{
  "model": "image captioner",
  "encoder_activation": "celu",
  "encoder_kernel_size": 3,
  "encoder_stem": "deep",
  "decoder_norm": "layernorm",
  "decoder_head_dim": 64,
  "decoder_fused_qkv": true,
  "decoder_bias": "all",
  "decoder_qk_norm": false,
  "decoder_cross_attention_every": 1,
  "decoder_tie_embeddings": false,
  "optimizer": "soap",
  "shampoo_beta": 0.95,
  "precondition_frequency": 16,
  "steps": 4700
}
Rows from block 8 of the text decoder, named by matrix and row number. Each number is 50 + 12 x the weight over its row's rms, rounded and kept within 0 to 99. All counts start at 0. After the name is the row's rms in percent of the matrix's.
# fc2: MLP down (decoder.blocks.8.mlp.fc2.weight, 192x384), inputs 320-383
fc2.62 086:44 41 61 50 46 73 53 38 57 40 50 58 45 20 56 38 54 51 49 33 43 27 35 51 75 32 47 50 38 44 53 58 46 52 47 52 54 52 39 48 45 41 39 64 48 40 67 36 62 50 45 47 50 64 58 54 38 52 41 46 35 24 45 48
fc2.63 093:48 37 69 52 53 44 39 46 46 48 44 56 53 50 67 51 46 37 45 49 40 38 30 56 15 46 39 49 58 50 56 56 59 50 60 52 46 52 62 60 48 47 66 60 57 56 53 61 36 58 53 29 14 48 34 27 75 59 38 72 51 54 48 44
fc2.64 093:53 49 22 49 46 49 45 36 68 47 47 61 52 44 44 60 31 43 37 64 32 45 54 50 52 58 60 55 48 61 57 49 40 54 49 47 51 34 58 40 38 48 54 52 47 59 39 53 38 52 53 25 25 58 48 57 55 61 51 63 46 47 55 63
fc2.65 106:50 61 52 53 50 57 54 71 44 43 51 41 60 50 54 53 66 61 63 52 61 51 43 61 29 70 37 48 53 69 38 29 53 45 42 56 53 43 31 37 48 57 29 45 50 56 54 39 38 36 58 43 95 52 42 40 46 41 50 43 39 65 45 50
fc2.66 089:52 35 46 42 65 48 49 54 56 32 49 58 52 54 42 63 82 43 41 64 43 27 41 47 61 45 48 41 56 31 46 54 46 57 46 54 61 25 51 86 45 49 69 37 40 31 60 50 29 55 38 62 35 45 61 46 58 57 55 77 58 45 47 52
fc2.67 106:43 63 50 53 47 41 41 48 59 51 59 58 44 33 19 53 56 56 61 37 57 59 37 53 53 42 50 45 48 53 43 61 46 62 57 49 55 25 55 43 39 60 68 32 45 57 56 44 56 43 46 40 81 55 51 49 35 65 67 43 55 51 42 48
fc2.68 093:49 32 49 53 39 48 52 67 40 47 50 49 38 23 66 58 24 42 48 68 34 47 62 60 49 44 53 51 52 42 48 67 51 50 61 39 37 59 68 39 53 46 52 64 52 38 56 49 41 52 47 63 42 52 54 48 40 56 75 71 53 43 47 61
fc2.69 095:59 48 47 57 53 58 62 58 45 40 43 64 48 75 32 70 69 56 54 43 40 61 49 47 50 46 31 39 56 40 67 62 54 49 56 58 56 55 46 23 50 49 52 45 48 59 61 55 47 58 59 32 45 60 57 61 62 38 46 49 52 56 38 51
fc2.70 088:44 44 81 53 64 33 41 40 50 50 50 79 49 46 60 46 58 52 33 36 22 39 34 44 33 60 35 61 50 51 56 58 58 49 45 51 50 29 45 52 46 46 54 57 52 68 36 43 44 47 53 52 98 42 34 67 59 57 64 33 53 59 46 46
fc2.71 089:41 15 22 49 51 40 59 49 41 47 39 52 57 47 39 69 43 29 37 49 28 21 54 52 47 45 37 49 61 47 70 60 64 50 42 45 46 54 49 62 57 68 67 44 40 47 39 56 42 37 63 63 00 53 56 55 36 53 26 44 38 29 58 50
fc2.72 097:45 69 52 41 46 34 39 52 57 57 49 56 41 63 54 57 48 43 48 62 80 18 48 31 45 41 35 64 41 63 45 48 37 48 50 41 53 54 18 50 43 57 54 53 52 49 30 71 46 50 49 46 27 58 34 62 52 44 53 53 61 61 57 51
fc2.73 092:38 57 42 46 38 44 59 49 44 72 49 45 46 66 45 48 65 51 35 88 45 51 39 47 53 46 56 52 47 62 51 36 39 52 50 52 45 70 41 13 50 55 46 35 46 45 44 49 56 56 52 37 98 49 54 47 37 53 61 61 25 57 41 34
fc2.74 115:59 40 20 58 44 31 52 43 41 52 45 51 54 44 55 45 65 44 32 70 65 27 20 47 41 38 38 41 48 69 49 56 46 32 57 55 56 61 34 53 38 44 37 39 48 40 44 37 61 50 56 46 97 48 61 46 57 54 47 48 51 42 48 42
fc2.75 093:44 43 72 50 62 60 39 27 35 55 50 68 44 64 49 48 32 41 54 41 50 48 52 33 50 48 55 54 32 54 29 45 49 39 42 52 63 33 79 59 55 40 49 57 50 51 57 65 66 54 41 56 92 47 47 53 53 34 41 68 36 21 40 29
fc2.76 113:48 57 54 54 42 67 41 51 44 50 41 52 53 60 42 55 40 53 47 87 55 61 49 39 40 47 57 52 63 45 50 63 53 41 42 55 46 69 36 37 66 56 36 49 36 50 47 54 33 46 48 36 98 55 45 62 58 52 47 49 34 56 53 46
fc2.77 087:53 63 42 58 39 61 43 48 42 53 51 53 51 62 50 35 37 55 77 48 57 28 73 68 51 48 53 52 54 56 44 66 45 56 49 54 56 44 61 52 57 61 59 66 47 62 56 43 61 51 61 44 79 42 44 49 54 46 46 43 58 34 50 50
fc2.78 114:45 49 91 53 40 28 66 53 51 45 41 38 59 51 53 55 37 63 64 44 34 49 41 44 33 50 32 38 45 45 62 55 51 49 53 57 45 25 73 42 48 50 43 53 52 51 42 46 53 43 56 45 59 52 45 40 50 43 52 57 48 38 52 50
fc2.79 096:53 65 57 62 43 30 54 36 63 56 52 33 46 31 68 52 69 61 52 53 39 48 52 64 44 56 44 49 56 75 46 54 48 42 53 52 37 31 54 46 45 51 62 45 52 35 62 73 68 53 46 63 52 63 42 39 56 62 68 72 57 55 44 52
fc2.80 107:54 38 57 59 47 55 56 57 35 55 42 34 46 33 62 62 50 36 44 54 57 48 36 24 34 55 68 55 54 53 47 36 54 47 43 48 53 76 19 51 58 40 35 39 61 40 57 33 43 53 45 46 00 49 53 48 56 52 49 64 38 40 51 42
fc2.81 101:72 31 71 47 43 42 47 40 45 62 32 38 45 32 35 50 63 43 41 51 67 30 36 56 47 39 60 55 56 50 62 62 53 57 51 50 48 81 60 18 48 50 40 60 52 52 59 43 65 61 45 35 54 47 42 54 56 53 72 35 46 28 47 60
fc2.82 092:56 67 23 51 53 61 52 41 51 43 50 55 46 62 42 49 47 57 53 69 59 53 55 41 55 61 39 62 48 79 57 27 40 53 53 44 53 53 19 25 57 62 50 27 53 51 39 38 58 41 51 48 94 48 60 58 43 47 54 38 51 38 52 60
fc2.83 097:56 23 37 46 22 57 57 38 58 54 57 52 59 73 65 45 71 41 37 57 31 47 55 49 35 38 39 55 48 61 40 59 53 52 46 54 31 50 40 71 51 50 80 54 40 44 34 51 50 26 62 66 61 43 52 67 39 70 46 55 21 48 61 45
fc2.84 099:49 34 34 53 36 43 59 59 55 49 57 41 36 29 55 70 59 46 54 30 76 51 64 46 68 53 53 45 42 67 58 33 52 58 49 55 56 55 36 62 53 42 52 73 58 60 46 54 36 54 46 46 80 55 38 37 57 61 38 52 60 70 50 48
fc2.85 117:43 56 99 47 53 62 47 49 56 65 43 40 45 42 62 31 46 89 68 50 47 82 58 58 62 58 50 54 39 46 43 57 52 49 50 51 51 75 42 65 67 55 46 52 49 45 43 48 45 47 43 59 64 33 44 52 51 61 23 39 45 57 51 55
fc2.86 105:56 57 50 49 49 49 43 58 52 60 61 43 42 47 49 40 41 50 44 45 37 33 54 65 64 60 45 55 39 57 43 39 52 54 54 55 46 31 28 59 49 49 52 50 39 53 58 57 62 58 49 52 68 56 52 45 40 39 33 75 42 58 59 32
fc2.87 095:58 28 32 54 46 72 54 52 54 54 58 45 42 39 45 21 45 59 41 53 55 51 57 61 61 56 47 48 61 48 49 55 45 59 52 52 62 81 63 64 48 52 54 57 45 62 56 47 36 44 55 33 09 68 50 58 44 52 31 20 47 51 52 49
fc2.88 126:64 81 53 47 52 41 42 42 56 62 39 67 35 44 40 53 44 39 47 28 70 45 47 30 44 58 52 37 47 44 68 44 46 53 51 47 61 95 41 52 52 50 43 53 43 54 59 60 55 57 49 36 99 45 40 60 52 48 55 33 55 49 46 54
fc2.89 093:61 29 51 52 47 31 58 43 48 58 53 45 44 42 42 60 51 59 46 57 80 36 40 56 51 50 59 47 61 37 51 54 61 48 50 50 33 93 45 34 31 48 57 56 45 59 49 46 57 33 53 41 24 70 59 48 59 65 49 28 48 40 43 72
fc2.90 091:49 71 66 47 38 81 50 43 58 58 45 61 64 30 54 43 80 69 58 59 45 45 55 56 37 60 37 35 60 42 54 52 49 59 51 47 58 57 27 61 44 44 58 49 53 48 57 53 58 41 48 49 50 37 36 55 50 54 67 43 59 59 46 56
fc2.91 095:44 41 47 50 55 78 30 47 56 46 58 46 42 30 22 39 67 29 46 77 55 71 39 37 66 41 46 54 40 64 53 40 50 48 50 39 52 99 43 58 54 42 74 39 49 39 35 53 46 52 51 55 55 43 49 39 46 33 32 49 43 44 45 47
fc2.92 098:46 59 59 54 54 42 36 39 50 56 38 65 46 37 43 46 40 53 55 53 51 42 56 49 72 64 38 45 45 49 58 39 43 47 55 48 50 48 58 34 38 55 24 55 47 50 46 41 49 46 41 50 93 37 41 48 52 36 44 58 60 30 40 59
fc2.93 107:43 69 51 48 46 60 52 40 40 62 46 42 63 32 66 39 53 55 80 16 39 52 32 70 36 50 56 39 46 34 40 58 49 57 63 47 55 42 49 40 42 58 46 46 50 53 41 51 63 57 51 44 99 35 52 45 46 48 47 52 51 41 66 47
fc2.94 112:53 39 29 53 62 48 40 45 54 66 51 48 54 76 79 36 48 54 38 65 31 43 65 30 51 67 52 57 48 54 49 33 43 41 52 51 64 47 26 63 42 52 59 51 60 36 54 47 59 61 59 67 03 66 60 53 49 40 57 61 37 57 44 36
fc2.95 093:44 49 47 52 30 30 62 33 61 43 49 27 56 63 79 62 49 64 41 59 42 37 49 41 39 37 34 52 66 46 43 47 66 52 47 62 34 66 54 56 47 49 71 69 48 45 59 27 51 41 56 75 22 59 50 39 55 87 54 37 51 52 48 64
fc2.96 099:43 62 44 45 30 52 61 44 62 39 54 40 51 59 52 40 52 32 50 54 65 68 38 69 51 44 45 52 55 58 38 57 38 38 54 48 53 41 69 46 44 56 57 43 56 52 61 57 52 54 45 58 00 42 45 52 40 51 40 68 61 40 52 40
fc2.97 122:44 71 67 50 49 53 57 41 40 52 56 53 49 55 41 35 15 44 44 46 43 39 85 39 44 50 48 49 41 56 47 43 47 49 51 55 47 15 69 30 43 60 41 62 49 54 58 54 59 57 47 28 00 55 47 42 34 45 64 69 87 43 49 44
fc2.98 087:50 84 68 56 55 78 61 57 47 45 29 45 39 19 65 58 53 51 52 46 49 39 62 56 41 46 55 51 49 47 41 54 55 53 57 50 53 30 63 50 46 49 56 69 47 55 63 46 76 59 42 71 56 72 43 56 44 52 73 66 77 48 56 34
fc2.99 086:64 47 85 47 41 62 52 49 45 46 65 45 54 50 61 70 54 46 52 60 52 30 61 46 50 47 51 31 52 78 53 46 48 46 49 49 38 77 46 57 41 36 57 43 46 48 37 45 66 50 50 73 09 64 52 52 50 34 54 41 34 69 56 52
fc2.100 098:46 54 48 51 50 75 51 44 44 45 57 64 46 70 22 59 68 53 52 44 43 24 42 47 53 45 54 53 52 40 56 34 54 42 47 49 64 42 50 43 60 54 25 30 53 39 59 57 46 38 46 28 00 49 51 60 49 47 71 53 27 53 46 50
fc2.101 092:52 30 17 52 48 51 50 61 63 58 51 51 43 38 33 62 54 46 18 52 32 71 81 33 28 51 32 42 44 28 47 51 50 58 55 51 33 24 42 56 29 57 67 41 49 43 66 46 46 53 50 39 29 52 47 56 39 64 49 65 52 39 58 62
fc2.102 088:33 80 82 63 57 47 61 49 57 57 60 51 53 30 44 44 56 60 77 43 47 53 31 43 54 50 46 55 40 56 56 57 61 44 64 57 49 39 75 32 49 53 44 40 57 52 45 64 53 42 51 66 28 54 54 27 50 40 70 29 60 50 41 53
fc2.103 101:37 40 38 54 48 36 35 51 58 33 55 48 60 62 44 51 36 46 48 41 12 23 56 51 35 50 37 56 46 81 50 55 47 66 46 46 40 41 50 72 49 49 57 46 49 50 53 42 47 58 58 48 44 42 54 44 43 40 59 39 53 52 66 47
fc2.104 118:46 59 91 47 69 52 57 49 51 47 46 48 54 38 44 55 52 55 52 51 54 65 38 60 66 58 55 49 60 54 61 39 52 47 51 35 56 86 42 42 54 60 54 45 53 42 50 58 37 56 46 39 00 61 49 49 73 32 54 38 37 64 55 43
fc2.105 090:51 30 81 51 60 52 45 55 45 65 42 62 50 56 66 36 64 63 48 53 47 28 44 48 51 55 46 52 56 27 62 52 52 49 39 54 52 84 44 43 48 51 41 42 38 49 42 69 57 48 44 45 64 35 60 44 67 58 54 28 63 68 46 47
fc2.106 101:48 35 53 48 43 52 51 46 68 48 66 58 53 63 51 48 50 38 56 49 25 63 45 59 39 59 53 50 49 61 47 60 50 50 49 50 36 40 51 56 65 58 60 40 52 43 60 39 34 47 51 33 14 39 48 49 42 27 54 54 57 46 48 35
fc2.107 096:54 82 65 41 30 46 52 49 47 48 45 60 54 69 71 44 58 50 84 10 60 50 58 49 57 38 38 46 48 62 45 31 47 47 42 55 51 53 25 64 49 56 68 57 44 49 56 47 63 37 55 49 47 58 59 28 59 47 54 64 55 66 45 56
fc2.108 091:54 32 39 54 50 53 35 52 24 46 28 60 55 45 55 51 38 47 24 46 53 39 74 27 58 37 42 45 55 36 47 51 57 42 54 48 64 30 44 62 54 62 57 40 50 47 62 72 32 45 46 60 42 55 46 27 42 46 53 50 47 56 64 32
fc2.109 103:45 74 49 55 48 56 26 40 50 47 61 65 68 34 48 50 75 53 68 37 47 33 30 69 31 57 48 42 52 59 45 52 64 54 50 53 53 40 75 37 51 55 64 49 56 56 52 69 55 50 55 68 32 46 47 39 49 41 49 53 35 40 54 44
fc2.110 101:53 29 34 47 35 34 40 60 74 52 60 48 53 38 46 52 59 64 44 29 28 52 19 77 40 55 58 59 47 53 44 52 49 61 49 57 45 74 46 60 47 38 65 29 50 62 52 41 40 42 43 54 82 52 47 34 70 77 61 27 44 45 56 60